{"dataset": "simulated modem signals in the audio band", "mlp_ratio": 4, "head_dim": 48, "inner_norm": false, "lr": 0.0058}
Rows from block 3 of a small self-supervised audio encoder (BEST-RQ), named by matrix and row number. Rows with one number within an expert belong to one neuron, the router's apart. Each number is 500 + 50 x the weight over its row's rms, rounded and kept within 0 to 999. All counts start at 0. Numbers have three digits each.
After each expert's rows are labels from the 100 clips, of 14976, where the router gives the expert most weight on average: "strongest on" is what is common among them. Only what is clearly more common there than usual is listed. The data: simulated modem signals in the audio band.
# router: router (model.blocks.3.mlp.router.weight, 16x192, trained with AdamW), inputs 96-191
# up: expert up (model.blocks.3.mlp.up, 16x48x192), inputs 96-191
# down: expert down (model.blocks.3.mlp.down, 16x192x48, transposed), outputs 96-191

# expert 7
router.7:521531424445571507587563534563492566493560521481498539449353438561515483460517504519438491511515583481459438597581523469431566449541455511502438439490485456460507503545540470452468513513532539486458507510463450553475480550511537497534554499462520556409419606622512444468502568546526485471
up.5:518518513536542541430477485455469464476524496562600422494433489451459478500484451522548536542512494501449489493476579524361422521544443488535461459502483521523496540483578606496505461553620537467529522587665546488563630434534549489482533605545488464594561563467547455519430512517437525512
down.5:452504536407589502516454530556491610451474481413537493580538527490462519485516486467530508533533472526388387526532452540539450520553462440590487471537439449588537496479497524545541519512561484512460469470606441387556471415478491419523424506496588515443449492628530488548550500658499450516
up.6:554449551555379518536567549534589514525419458524511554377527457468444495560443435489468459576388460511520455514486574436415542521388506545486491531508450494617510503514571552472656452449393545540413462497482497517481458506481487545462479519547371514580482568525536513514500465423447477576
down.6:446490448506425481546410587517403545404486510490527472461568401575483510489476599540566427415525414529499424526503446449486465520396514492568505463412504562563367519499526465485594554488548521528525517590438479532465455581442435456514545485489419526491537443480458557489529531450545460567
up.7:546516488541536526479500520429493556513428452525592523410510526399472591539458544443532444526447509544422452489555523491430436545519555473519441556518407510588511517545565540420569420480545577466582480467494532529524629470457510522442555503589507426455533513460504600509474421481493493440
down.7:489518471440520496499589494465463576478539486397535501458551448495485521415450488544583537468561531459483476523560411551538534550562484485559457536532452583546473511430448460635476512514476494525467551525556399473519523537446487460534498464503511553509495502467529424520477511525532486453
up.8:449535481600567415417535518547481518449487584588529504613453510434502550520501378501534496400487518428562476476525534523508348479596490459485454484519552417441440541481516437541501511456557513490503386435462488507570572520471596499484455556604538457487466493501467548433559396516524563480
down.8:530511521503511483507561579475593520522559466457548497510535457466408466558561536527497489476577502512459472409453515550499511547508567444630547457569532539494452583557529412414532531576463620446483577451464522542453490459486531421584513505480472550446443478649473493458565448494480586510
up.9:474511454463483493624503458536433487462552539530403459573513519554510487554458521487477595504487483508565443485522500526541519527460526557508447511550417499256542413500511405449536511520587545489474557425561531563456518599522484560537480535486433568534526472437473416567512501484447469520
down.9:492520536413477487534429473447538498526506620510528468508458538472478420623408575562540566494496569547584517495565496470556519574394464556483494452548510495507531425553545543469536545481451428532508472568445453490479521489528426561475513437358441540553516546543487481546507505562529443507
up.10:470538488510483537538437420510464423456533609417443508600495427598527457461492532482542571487453489465535496493448486555580579472460471529478530543470514504449502480490457465414500521473631521494499574530528526577501504581482430512509482491530514458682494438453444502616484538575457474560
down.10:524526481466488478525444516411498581562504436482409481461441481488530486517503515524545522537512554467527477573533538440513491552357479505436447508521422520419558478544440548472405479632524498546524466454444507510514542470552475541465457487517486430521474477437522511467385490547495545491
up.11:522493549632522465555576581566543456524468474535509445465511489472497462543412490475453694530388472471416501433583523485402482525530564556474438571423448445543453482477514613483467505513561455458583467544504573536603623468513534540534471493537506486547558540460501486535509435538435506442
down.11:522448519504565456493577593427590544436527454475516484558421549434547508538589510553546430512566551514496537458508520443424490472439405519614514515544521506534506450489526428495410479498457435576544635457496570554479514568429521533505505539549468519505529512521428418509405511515525509502
strongest on: carrier: 4.5 to 5.5 kHz

# expert 5
router.5:497510459438551550505568519434515574536427527507553505421532506575484536595517572457393555540428510504508391558526467479511572516447455455521568495535391484505512525431540527399515575461585473514515516550453376466570413545509496556494560555438490460445384532620416495467509554551574496502
up.5:532572497530434432494536506463498555476382527426449546526479408352513430525514433499595575511571475528495525576548463467461643477433488535540579463458591584586518500505539565525478495560493559607638502502571486591427464440491520505505535438516473517530474554530581506434462460428459499480
down.5:544461520450564625537444474461498450509502468438495469430498566512556512516524546538491470430493525463573448553467477471537530499602428422455566462601544529537466494439544387490511567442484505486444664485537567462580472526417488429519546461473566617406451470574437477500584571575571509529
up.6:518482514569557476448456591491510435507650514417584550464591483382595460499510531562524506511488497499518458512476549517442471464519532472548520505453642462514532546518479515559529521517539554436523436543456519570635531433464392462413483586577445507450428512401513479526549462464484497518
down.6:543545398503452451461420503522542496462405566498518406495401543474382409544391555519561526507514468549458554523494437462454491565447560556481470492497482487495493478519449502516520531534508498509542583528569499434426546497597532495577639499498534574621516516515517562561544477497460505471
up.7:420474442483436437511461559474524454532534442514538511511569427411509558505527458518580492501581484529454533426451494487514468449431472457527640514585549543535519519496460567401516446459443423496474531528557550509434467426435470508449502430540446454476389495444508459402479518407488440496
down.7:471557488448607531449505487494486520595599461463549603475472496457543535482442535473558395484510538460568519555495467537565499515474478492563440406579510575450484534418457491581459475386388543478468519541574584449512518506501475578439475416482515524516564571524521521569472571527486548607
up.8:544526476461453472539488531447482513445438489436505490551587470443456464497427501445641540509558487522552452475494436486530590475387534458591588458497562508528485425479485530550554448502488492528493481383459570594495465488446500521538609403488527506496524486450511453440424414328518464495
down.8:497499505526498490466431510472416465551450486390456451465522569429577495511514480543518527415527448463516481547448426501534481443486430445460565435486495500536442562458499519461518528527558522503531593450470551425602473497462431412486583529581504549424481474553443514571506536598468540571
up.9:582510545459487526514523538449460556514421456455431488578524490466460440507592473450449513539540501457508438470531479542445532436433443500529541534490511464432534510444532463573547582523449471497486449549573363452428475514542537543506481507482465532515571532496514453544462472421427551492
down.9:610463455497505610586513509454522541450601514491568534459497503470511492428558557563528483524462471528433480570433493509508502562521424443624444485534520515554501462546447494470520496501508500453568495470464586529494445551507402443530498409480482458579542493456579580529551497515437490404
up.10:570480531615529455492505497553453530464423558471437512443474509499632498428526497548452540503424559483436580473501551516559400483518555551395426563485534451443473474508450567568444524645441439471584501475466440514481485498540471516482415534556463585449477524590449530502440456586473561483
down.10:461460474419536576541447515402508397459441500401525538529486561419473467490486519501536383485506482443546486484484512571567562525574452484446501540596501499513540496434489390549427514485443396433530428499593479368525358531585501507442505488473629427487502435514536471579526494527484478570
up.11:520422467443480530548502593477522442498438519509522539609510503630482457406501528516469474469522524471484528503493510525577468434515572473431551529567492531572431439541477578575420483448423472482572494405551559539390502509480495538506481551394450580369509426467420457493476512488478516477
down.11:496437531480549485521515485430528440477514535506428576420498479515491531473462568490480509499594439399615563569540426602527484497560497554518478496508460555543511514330449446467494527481493515505440498562539510484477538592537560554503437566520522506457482518545513548520487544466541496490
strongest on: carrier: 4.5 to 5.5 kHz

# expert 6
router.6:534497431486594521482467468544504477566548483541536503478484443480513372499560536553443556489514498507533560528523570508489519566445463472504493547580438436511470596391532491497455406500535514517512552604463497399466600492527572541512502449419605413423494486471603429450546593433488450515
up.5:551580398607490510561430450558491511472504516577470448511454483494455427456486584522467442577411479470492504476516499550496495580501557476428443504443474453426505509491482489435462536501460590429538500560517431549576491542493483494525487490484407518590559493475433516506509507542565527515
down.5:535536612511491438427557585456426512532490461474518566426535551470452532442473579447535382506586551505458442583557502534508528420539505509518433482472522585459523512479480488606502477536444494474504433519595517580557514520494525510447441464443600512481567547516417439486560404525554568470
up.6:426491540466597508565553384524510550439496493573541424574396459484442588521501498542561428457597403428541487627507528470550584547512545495520459461563498455568484367481486425541463602551495504557573536558526498487456476482502472509504420547492504522517556491501541490526477454450517483483
down.6:533446530563496462475505542506543448498522533496578486436593467545538471460566623521489452508541500496484353416484537510506478466491502541499544457445388534465438548444498477616512566526575509510446449543562503571574558471495510561500519552482421546571485458529587505481520497555515485458
up.7:497479590561587470515484528472524556467455502465511468519488560393522522553558472427504473499464500411506551502487498497502517509534445588496496512542607482457569453419535462512513485470590393494455608541455504389546492541522393534413516390572427476513393466549485556563436481509513409551
down.7:462557520525506561473436481493509583445420492550499444490557502488463525521587527507554467481481555541431471550541488473582528506517513442476589480512546539546497537469566537513425462508427575500485459533452532482390415447506517464533488596410432394400513487532452476489611567505493491601
up.8:544504485554475488496609577463463441572416428483500481439539521480527453473484530492514521573438502510470461534505542435465452448513560568485437465503465466591433452474504623482495471490506493535608442428578496486560436471443509546529517528494533477433514550539445481530506496400567531374
down.8:501485489443501567572505478490428489458568476544522525397535486527474494509531558501511495427465494500580385471449456503543531517449511522586524491575547557550434466480391457584507563448525574427409507576514521498489428477485430442510479553493540608594509373520490467481449529559479433509
up.9:524493607487546504497418454545558515505550461533540561488448547421597525554523612415542476547461446505488560568515462508564498499532456474436433540591558476491579465570492458637538499569512362477539626426457488507581514506558474564483428493596439482477454510568477582459514486497537429525
down.9:444516496510478469522592516530561484551554483451490457461440516432498519416615524444447496508526648535552486478552554486555440505560558492475524450480401518489558573459447477382456475437489594508503516458573504575409507521543518395586458480370448426443534470596470494555571518500473563493
up.10:496546505512584452467472490469523543557491488561544585579523505404467439500480520453465394530424523442428427432482496484428435620459549511377471500504465470420509539556547515410532480559594453495521423514548474484633481498540505495437487618570481459588459510487438544530412544544590496453
down.10:455468581493511499532423516452478528490537443436460571421523520562508491476517523513588526376565543587481537546564579394572578583522556486574396513506552601387446547473507411541445466549539498489513490514487513578602520475526529503543449419394463470486510453506477434478517504491451583469
up.11:510514474538393515438554545431483534543468626655531544483516486466530487461520426486532562530545461465453515490534487481480513528493547512541474548484508447418461577631489547542473428496433557541472397455579543493445477434470559524504512598519489460512507538547578553489457473488445543474
down.11:434410506462494558564541547476461515516509411451553532468596452420505463553538512509586475518486514521547424465438470524482565493473497561495593482504522542525519524448436441576449533439522461513505475551629563469523444357405535411492532515414506529544502403525546521538579464549438419552
strongest on: carrier: 4.5 to 5.5 kHz

# expert 1
router.1:452508580499479455489456502509504512555514440460550545454564453521540478494487506500556562519503527539501429599536486500535512576531500514510512505419361523448510488434532645479541497491494583483500520475370488448497546532525535529506467461386489539436526543492520466478556561467529509522
up.2:553510563548435440576519587440503538454513452420550456477479398308527449495456523508514561522494486478498546500570447551421517510499419528519551563484558459545518452545505492596492537575555379546541499461537474541552488474454484529435556503495621553438420465574471531521466438431452490426
down.2:543507517479537524490483393569481397516581465483636551543490462491456530456526576442463502448532567522600498495462504539583527626563472492483584511505555526535479469492419412464516547476521573488542522574519562414547432454575484514534440552476517519557568477508522474520598528486508401608
up.3:537511601465440514537505552434527495482405564480480526530375524461413487445421531535541511500546492536556431542531444588477489556486433527471572553436544447442532529423470499541463535566524451461563529512539482430486472512496527463568500496483538499564514439533483529484556492499575566569
down.3:497553480513482496640462517492489421494547401442545441493501462533550455519508595518490399483521491551623439533446507517585620430484420529515535475522491528512386491416525518518473533441601473475514579479521547495547427496383445495567500485442568548445473432537473446549502517499454522556
up.4:488481468592489450448508604456494511504397506512459458457445530400495537514490426528472588543516425498437541480471510497387491445465549553548550545528520350529545501534624576559516458512463418503462422435481569540483493502431514571522514423552554494470450495533523475493484505349460580438
down.4:586546529504477486531459534526574490489504396480599502580583534458511547495506520499444420538514548533540500529506433526527530539574525468414510400515452497460516521531478470388405477450388457478513447536561501473549428425507439539490478525479538464465514398501528420523463488461464465428
up.5:441453516642527525441567453556468483468444583478527482586434533484423542460580583537511404436566498552511488547510489568573503521551498506489535503478545531429397508439496455600495380431475518465542508522578509494469449455495528429538445539462509534555457445549483482527583488512539560585
down.5:472429487435454482557440503458551446480510470513462424552493445446553436439523550537484378440563465536595502512541433459542549496500450545454514428450518544508428476445498447499407524491522462441520546565571493466483405506471527515624484536435557567502477477493477383580521561549421489568
up.6:534485506501556497523523495493550483582521518523546594585558460318517484487523503516497390472469483492505450521419492533512469484502512503562508465576505486435526515385563400545531498471469475551533519510523529409527424474554465481413516512548487425494427529582530524546435492491583506565
down.6:523465522522495486519513532479468445478476435488575502560583430511520545477566616479485443490497539558471354489556481454562537423479516495467577416532522544460406513434415511490421538477566544471534564533547484559453424430521465543523566551431539538504507455507471463601429543522485559556
up.7:531516531477552537451572524493472530478439582513530517511423425361435520488576552524446454483541463513516498463502469524507538517479488509458554500460480546531464546477461455591423447480424372478557475534579488424494415502492521418472527559422547515485363419496474559590551475478604467543
down.7:493436458469488476595459502516441397476517437503487507536496508505484465517495560501493435467546491557588494526479500458588573460512486505513561504536517550536435483428416440608385561453521462475537599503575508501495402507526569474556532475361535596517500446518504416605553508463403526567
up.8:456483500508441470481481527510539585506582458537609456566480539374593548498468542610540460485541535540524521545486502415573428478434490564444519466655621492490484523549451522552570483482543472530499467536396469445478470459486522434432560482510482450558502393534581540513529459478511478476
down.8:494535589503518448505518493626451436456531441512557462520480479473423432433518520444410452460471433540492512551466518493454502458484497498552455582481389444509514400544571510554434538448561539561585545509464510500485456550566568513618404483470525489469449454491434595520616474572496509475
strongest on: carrier: 1.5 to 2.5 kHz

# expert 13
router.13:450568433449580476526566488528491489525519386470536389476433526441477591653505483559562582504466522500558566503517540563409471518433501513512454463501430495451510529455576493449500558529512492604470533625443495467499476470517481547524515487516584584485539553544519420394554466502497466466
up.5:496475460624569506529463512521512494561480436462551539574434541482541475606508536448477435438525560581542459542532498523536584520533481500458451443492613499428453555473518366563448482469497490462616544502529505494486475518596560530521401624439489578571438524536513572574569493561506559536
down.5:536489463467618553583422487520499404514593440462495555589488478447531473517516546485434460476437527451622471460450464536587523554527448481455527497536590516467490517410472404582496503464559483414456555531505578500552443513476396479481462574471528477501546441531482531488458560510511454547
up.6:533472479415451403590487556478486505434474513405490534415445498533447486413488564549530610586523441536552488592524541459481534502467464628512459492533564487485460450507483499397526551420437554485448503553535467575523489601467443554455559503475479540561545418530549384530478551441531504444
down.6:424521467473447432536415556482513527463403473479451488519503510468608447523473458589485452510522460545440508504421567555460486377501593493537411525503534442455508494473551545532389471455603405503537502575499504439567511563485516519552499587436472494468478469448584537450414439525429531453
up.7:505539534572514529432495523474507482508406562592532422629503500440528514469533455559519504464514448522502499474524536527507466496585545467477569536503502485548470466566501577555494449500409512545607480457582438528577427554493473487498417540528452435503467432505481531489455424462567584551
down.7:533427545488546600576491470512499450527551483458541566526604462507494496473556584454502425492444560475554476503454453554590517527573413478523534440578592545493498510452516432578501516459524501443514562519538579438536455561473442440448497523424484500556500532540476489469476664579526474570
up.8:566531508472491532472501463465543428495401590478479546535526511533470515473467427487524556589491481551492549607523505469398535538484523501472489488457468476562507499598524597621471480537397414534561434527581529532536365508587540496517478582526398432565469484550523520437439419392537490525
down.8:549490487495565578584442456462452442510565485525550532563458493479536487505540601473453418479444539453552444468422416522587547504571462499490534479603528505488466485409449422557555529407551529465546560558535560460541410556519450476440540550457470495529540525461453508557499615539573428557
up.9:501522425637414435436507528561508481546417491492433477550504512540433486418582476599436538505549462556478533516544545418389483467526568482489483548481370429505415467584498566596519435544384486542515441480440489529444532428465548454559483534530527421487483471538503505512462507373482481478
down.9:502439542466553492564505467475481480519566468462510567427556576529545481534461505529512534473449574442519467422420503458604480545564433454484505476588568544525514548411527463571551550402625573465480512610479521453523518521502497480493484505498499521448485441548514552478542571593569499582
up.10:531555567508372485424537477462556595513433548559433605584506385517432483466511355534466543603527443457459507536480535452481534461495489495468553600518438511532544488587544577631608479538519499520507509527540503521497492460458476527472464468586403438528541439431527531395457514426448459509
down.10:557434478499589531587455522483475507496493497503501543564502481426557500529529584448490455420432527500571417529463486525560554507554385522466523467554602529464515504454436450564471567426574468478556574539512564450523426582529497575456495562487531511520454484560410498543465575566570520589
up.11:498509471557437477467510481555511503463486484500423476467518493510478535480500544551549552461581539501425566493485446487394409528478550504449472550442426515514486414565502673494515479582524503563526439539383415582457511447469517500494500520627422483508463488488518500530396520411409459517
down.11:535473521459590511558513491515520457549522474468515542439514485538549420591424519512494417501461547491581477521422477440547513512521457493470464498543496587492508485457490507484522465384471556422402447584457477450529471473538507507498460494472590502421494451511512496510543568581496446553
strongest on: carrier: 1.5 to 2.5 kHz

# expert 11
router.11:489500545450401457514523492502494525505469645521553458467476470403477306502434559603407484412523473474490549483553518493514476547425529478514499516537566500477580556437518480447535567491486505478459510610386488560576486512572557542489546405462428489443411452440474466413492504476503511494
up.5:495526528502579587471551418413484545507493448530503543545395453368465584474546462523384491515517467496437456509470521518401474539519500515472607506531493570509450456492490588593486422504463435544542530506401447542515468545514514552501433573546519475509465463528521534548535482484498488580
down.5:479471510438470526464437489472539570503567403497608534535447504525524544597591475487567361493474471480534433551494497519609549432449525434470566423534580565462502419444436494498511504478514497491601533434609464461501469456497458499512568525494519496503504486461564448518565577544563500603
up.6:522541451499463599487592508416471593516500502504377498626551440450514467499527502478580465553468455449472462556463474530522483462439504506481481577497439494507425483483463498535487548518582563604523517431495458434487415509461440434491525440543526467602546409493528530496401548532496537640
down.6:517488513543577529522468470571522567572592452568507548485448430567418546502586522381502570463516518511564507453532448582489514459535552493560531540451519545468462535558611486498547459452522517451446396566580528508559492464480550563603498501499620541545498480502511551494542565501518457516
up.7:413487470427483501485571491502434449485551389579523474514531540408430513511547521518644473524625471556574537561427501488603568424473529467541554491565477616545457534582558437508510412472524537570614502508536522416451448463517439511508449523531441531530579438504502479474612538471544568478
down.7:443545529529360549432401461527533431486548533471467476529460500554496526472566507410407567534561508492455479513484508458432579470477527499513514499524460501552397544506455488574512515495548571522537586462523577556482449454443535515599468456522423453597568553476504478466495580553477479457
up.8:504521467580602524470495534506520396557557497433530439356586534532532548449451522449584456523451527547422442473494474520504484502431469496549416452442527495402434570534454483399467453457404546379469477389500513465571503524499521545547550443493430512462528478526524430489605536495507523503
down.8:460488447563408557518509503566478598494493468523546465621432403509499483484537549520524547508499611505448439386457499440511515444481460532500484509473529379494471510560439573541484561485602495510470514454500507491470452397485527586421592579475440543506432515384458545553439437483531534492
up.9:493451481578552435529535417489531440564475500478525557611460540538449532504545544522508466473548517554456471502462506472572549487539582467479456443531461429519501451584512527634526412398473425503566441492511517551489460470542452572539382574546430418451494545542498418496468494440532509476
down.9:536485565438535562513384458433474418434373509544551579516496463428458507528455433478478409519497448416505453563501532513517554487451506564496628561571489537508467468486475479462495472512460483529474545539560489442521481589490499508566422558533432484558511499499519455539538487449485417559
up.10:510493539610473442415488461526501471549507430478531523632458413489583490529524579477548589457531481513496534534448469521476503472498454558500532492451486412486492535561456476522543488469488453458465517538553653473551500455559413558543449501483588468542551465483501488460495565482539438556
down.10:492476545511466518518440478421539419514518497521545474498512478507488480476495605484570481490443481492481485434505447440536508535373515480495558397524500515534387519559341412467474482536623520548504574530568485554517451538558495507550533512540451494549588510479422459526522500510506476535
up.11:461445539538485526412490474502545471460462437559542467552439508449385587498541475498397541535582559537485543484486506534493480533437514487500584462559545537585438443540518501642481423464446453609543507546435507491464412448505475507526450540471520486418456469545545491521589505538396461537
down.11:485588567435518627544494510424533463510533550463589550530484485547451493471545488546540443473488553519533521437403481478546550455493484496526600493452497538559485463465420386564521503408511489403559523510541495503413451462571382536448592566459486478554514540477509463568506551529530523515
strongest on: carrier: 1.5 to 2.5 kHz

# expert 10
router.10:515463545457493406574548478513524497497496591475630516537593472480504417424483608427580489486484456436477454570542493537522463544416471444545498555442494512518512542508524552451501472469512482531469536582446505495547554541552499624535552403469465488507462536451529444454536532496506531428
up.5:495485520402522551504395581423425480461465441502471553454534535399537536518563516414553559544529513559567469548454468584566563542472468487559528458536452537466498468506568447447421533553576456516602547487607500481509444597562510529577534423516624535496533501515522436501422536442458558485
down.5:411414422526494522587471529413490451524525595498525493595555473515522426530485525485494494495500522520477473537499499533578454538429477496483565462466524449480434510516534521538464591480495419564514503503564518531544467480521429508439526487461496604463448444477489442464494419491525621479
up.6:455499533369443515523491500400514526489373444505565563543480513388494514522517498420521478562479540469496433499507443550469489526399478491443518505408329401537608468526493511541396494587534546558510492565651530505517507480492510455509486482559600510538508568464470443546460462518445498450
down.6:563445445551610606585486542547488418533540456475516454592476531469630519625487580478482444530425619515521458407394495503529488449508439466520577453524525478473475497456543449464499537435554441441454507577510589515575471562437400542471544532458533541455402486479424463485507565520536561510
up.7:477541491543595453521385543509404451439552536460511478517542478495481529513437495468479457487505470457450427540486568527571451501503486507469493423442539414521560503541449466445452474502495621491531471561516521489572545548565474503548456487497497481462355572541438438395420441550436504447
down.7:485529497467551487498462518506454481490545584579543478499501486486645431419426495487502517517511531504462446576461491570525441458540529522570524465526563539569537462524429527443432569476409484507558468466487538546527498473492409572350479496483570504504525480563516515536513388502491526494
up.8:443478519461359502476549466456532590507510513508519528575469477465452591465438509496479595540572437497573495560548466496616588540513548538495572591453464493488593493498452526481488573508524466521424525394501555516482560544463489528511540452554504504459444426509527492556444529389497459466
down.8:563537530506600471502587465470402520560499553483546440509423484490459514638533531423505430504461434514394458423565491505489601426415494448496490495517534433579464521403525558481589596532509479543538524472488469512532485508491489557551528558513492492478465528510479455530579471544468471559
up.9:518479558476415542533516418475473487501456482451485572499516486470471610612476419440430688528526504509525453496518482441571557455600543457428456462533549494550541520517432541596573474439516514493418566579500555510493394542520571511513487540499481521545489522510484510484460528470497478550
down.9:432440467482405489541583604411484508515412482452519536470503529507552514426463559548607545500575489509503394535531540514534531475541457463500529486501476467493477474519561524490490563583474449540573522528541503455550481491529454536413521476474498570564498543501463469472414499548521492494
up.10:540462598503519515537494523537508529521583465513597465591496498446506419475483557471395448472458548456435373519563423488494452540500501534418475463557552452428566482486518496588484503437531526481535427503503486417586432528528564499456561571477550461518365475494507535528480447499549561610
down.10:407530470446594490502415468504505470498507480501395484521525480507485484490479456487449468429568466527497558446487604507534479512514621472563547473363522441519437416521448508479505482529513551405494494486461410537593449469488502528491407405530571529376473480587555520493468514457454491527
up.11:502496479381515530535402568395454531491416508490526546519500543336512538516575517433555510524547525554567518530446467615539580540477412485517558522520456500460589423551570507525380534571581442561609535541603464503485532568525471536543550450508600512469519488472517460476457537400447542474
down.11:465409407506502542561480567450427453506535498475513448564487436497575457525449486524501509453525545481504496529482514484490447494375450550465536450515616461470434461477456490487444587491567434605515476494507580605578513482448450518462535551414470569491432518411423473501453462464499545492
strongest on: carrier: 1.5 to 2.5 kHz

# expert 14
router.14:482556421485504490565459500536470478538561595437571480494553521615504490502554492506576563515457554523523425487480442540584532625457504451581510496384501510413547632465485588418567535490440532511446536504401484506533479521548483560559615517416564528458506537514494442386555530546611506521
up.5:522488521465565547529434463492485463500551436548482508517463530385543561492500585375520439562576568567520488404449515513541498489490533514541527528396483498399507505538447482509353543550569500572673548504533502506473531471571521537557456486465459528486524491589511407574547509471486522482
down.5:571597473412475502465623528601449500460458468497490495484443461470461467448405454538518562428585467482474468556541480497368509441527508540464481451476499547426537460537393569466423583423541464528563400480463499489374501485448562445444557568449501471530497526511508492548521463516484513591
up.6:539467440483568530476495636461447475543515555530549527580562539523493568494450587501534602466546585547512543541489468541512426553447516458441494506490581464409549461539544506494520553489612462543489533479482538578472549515535417495435481586509425494482663498483458525504508513593571568597
down.6:492408586505537534496549505564503511552497498451508562462515558527499505552440488481405527515479465425511605519476579543449480561495537495419452436456468531485536554515562532434427471521450443484531394556503461484392561495566564460405490454406520494451536500512522496511518475531467485534
up.7:520478527572418510437534513422517515442553579491494457453475464574478537490521419611472496435476404521504549475597534525445480555531546577469490537491513607408506460387497419518498531523471499588615495458468348629530564482507526510472490512581393500498586496435505461520495517441500507501
down.7:405551444532457546463466448520515458548477515528426513440519506484472571544499494420443549571546383553493512534449588535468528549448531505577509432492466559485537501488614497514459435463510570508533566521536576558482452557485658459530462492414493555472466470467482486485495513529488523483
up.8:510499525556443506452454467450481547458456466450523500534469355570480580488510437454504591478417513459519574574524537498504549453511486597482579517413531439548534447418513502518564541528533550580622523475533448540554477562473368559513424556543477500488412456421426564503573552560466434507
down.8:516535614492450497491474533456595445451391444545511500542497494520401486392491492527472496447611511508456504549529502492447528552444678587470445485503513471470617486548583441488469522489532493495505427577484499512481459478481490491495497515548486417612476496431545450466491433524528476552
up.9:489571494409530456467485443539518460519543603545449582589523467391541542482437494391522482489513543473511550508463499503444557561517510419530486495498524432428555503499450411528477542533469447533662464527508527583563478466516425529507440557615461439517535517566485513572502467403544476526
down.9:544497543492488394446468553502467540505433472444465452486441476507493437421465481525471547515503495470531596468563477476316550481500419555500565465487598431477450571449490591471441530515508461544512449568557543557423526431519395520483500576511427569564570496493593498522501450482517556562
up.10:516520471568467498551452588547517568514487508596621466581525493425513579573408575515472547468480493637550507527491554496504423527477544473531500520455530437431536540552478473545558506498547445548408483512565558457560551494554532483444473594392453426506490474508558469565534499497476454525
down.10:463479506542494572502481489522536533483414552412483537559537442539441495505451501582474468462529546425526562493528529508502542519440481504436357527469471558487526439513604550483516426564461410535509442453530411477502542381552518462428485525437491480488598527450519516465487521538440493538
up.11:531473488520575579487502531476474445458545478493440465547438471446550432496499558557522412528527524524551440425499456527509485536469467520450484509574465470425485423437528450591397562530544510466576485442513448450483444482454426529571551419520419461441472446413497456576553498480488503587
down.11:501503550499571401411528433591453457472429534511518613487557455521574418446532559544447558402440554431538500537458571566486511499477555474445503539467505455431485542552515552543468533554478514558543448570511485557455489443450497437442451502525377475437545461567460512429542499540566500535
strongest on: carrier: 1.5 to 2.5 kHz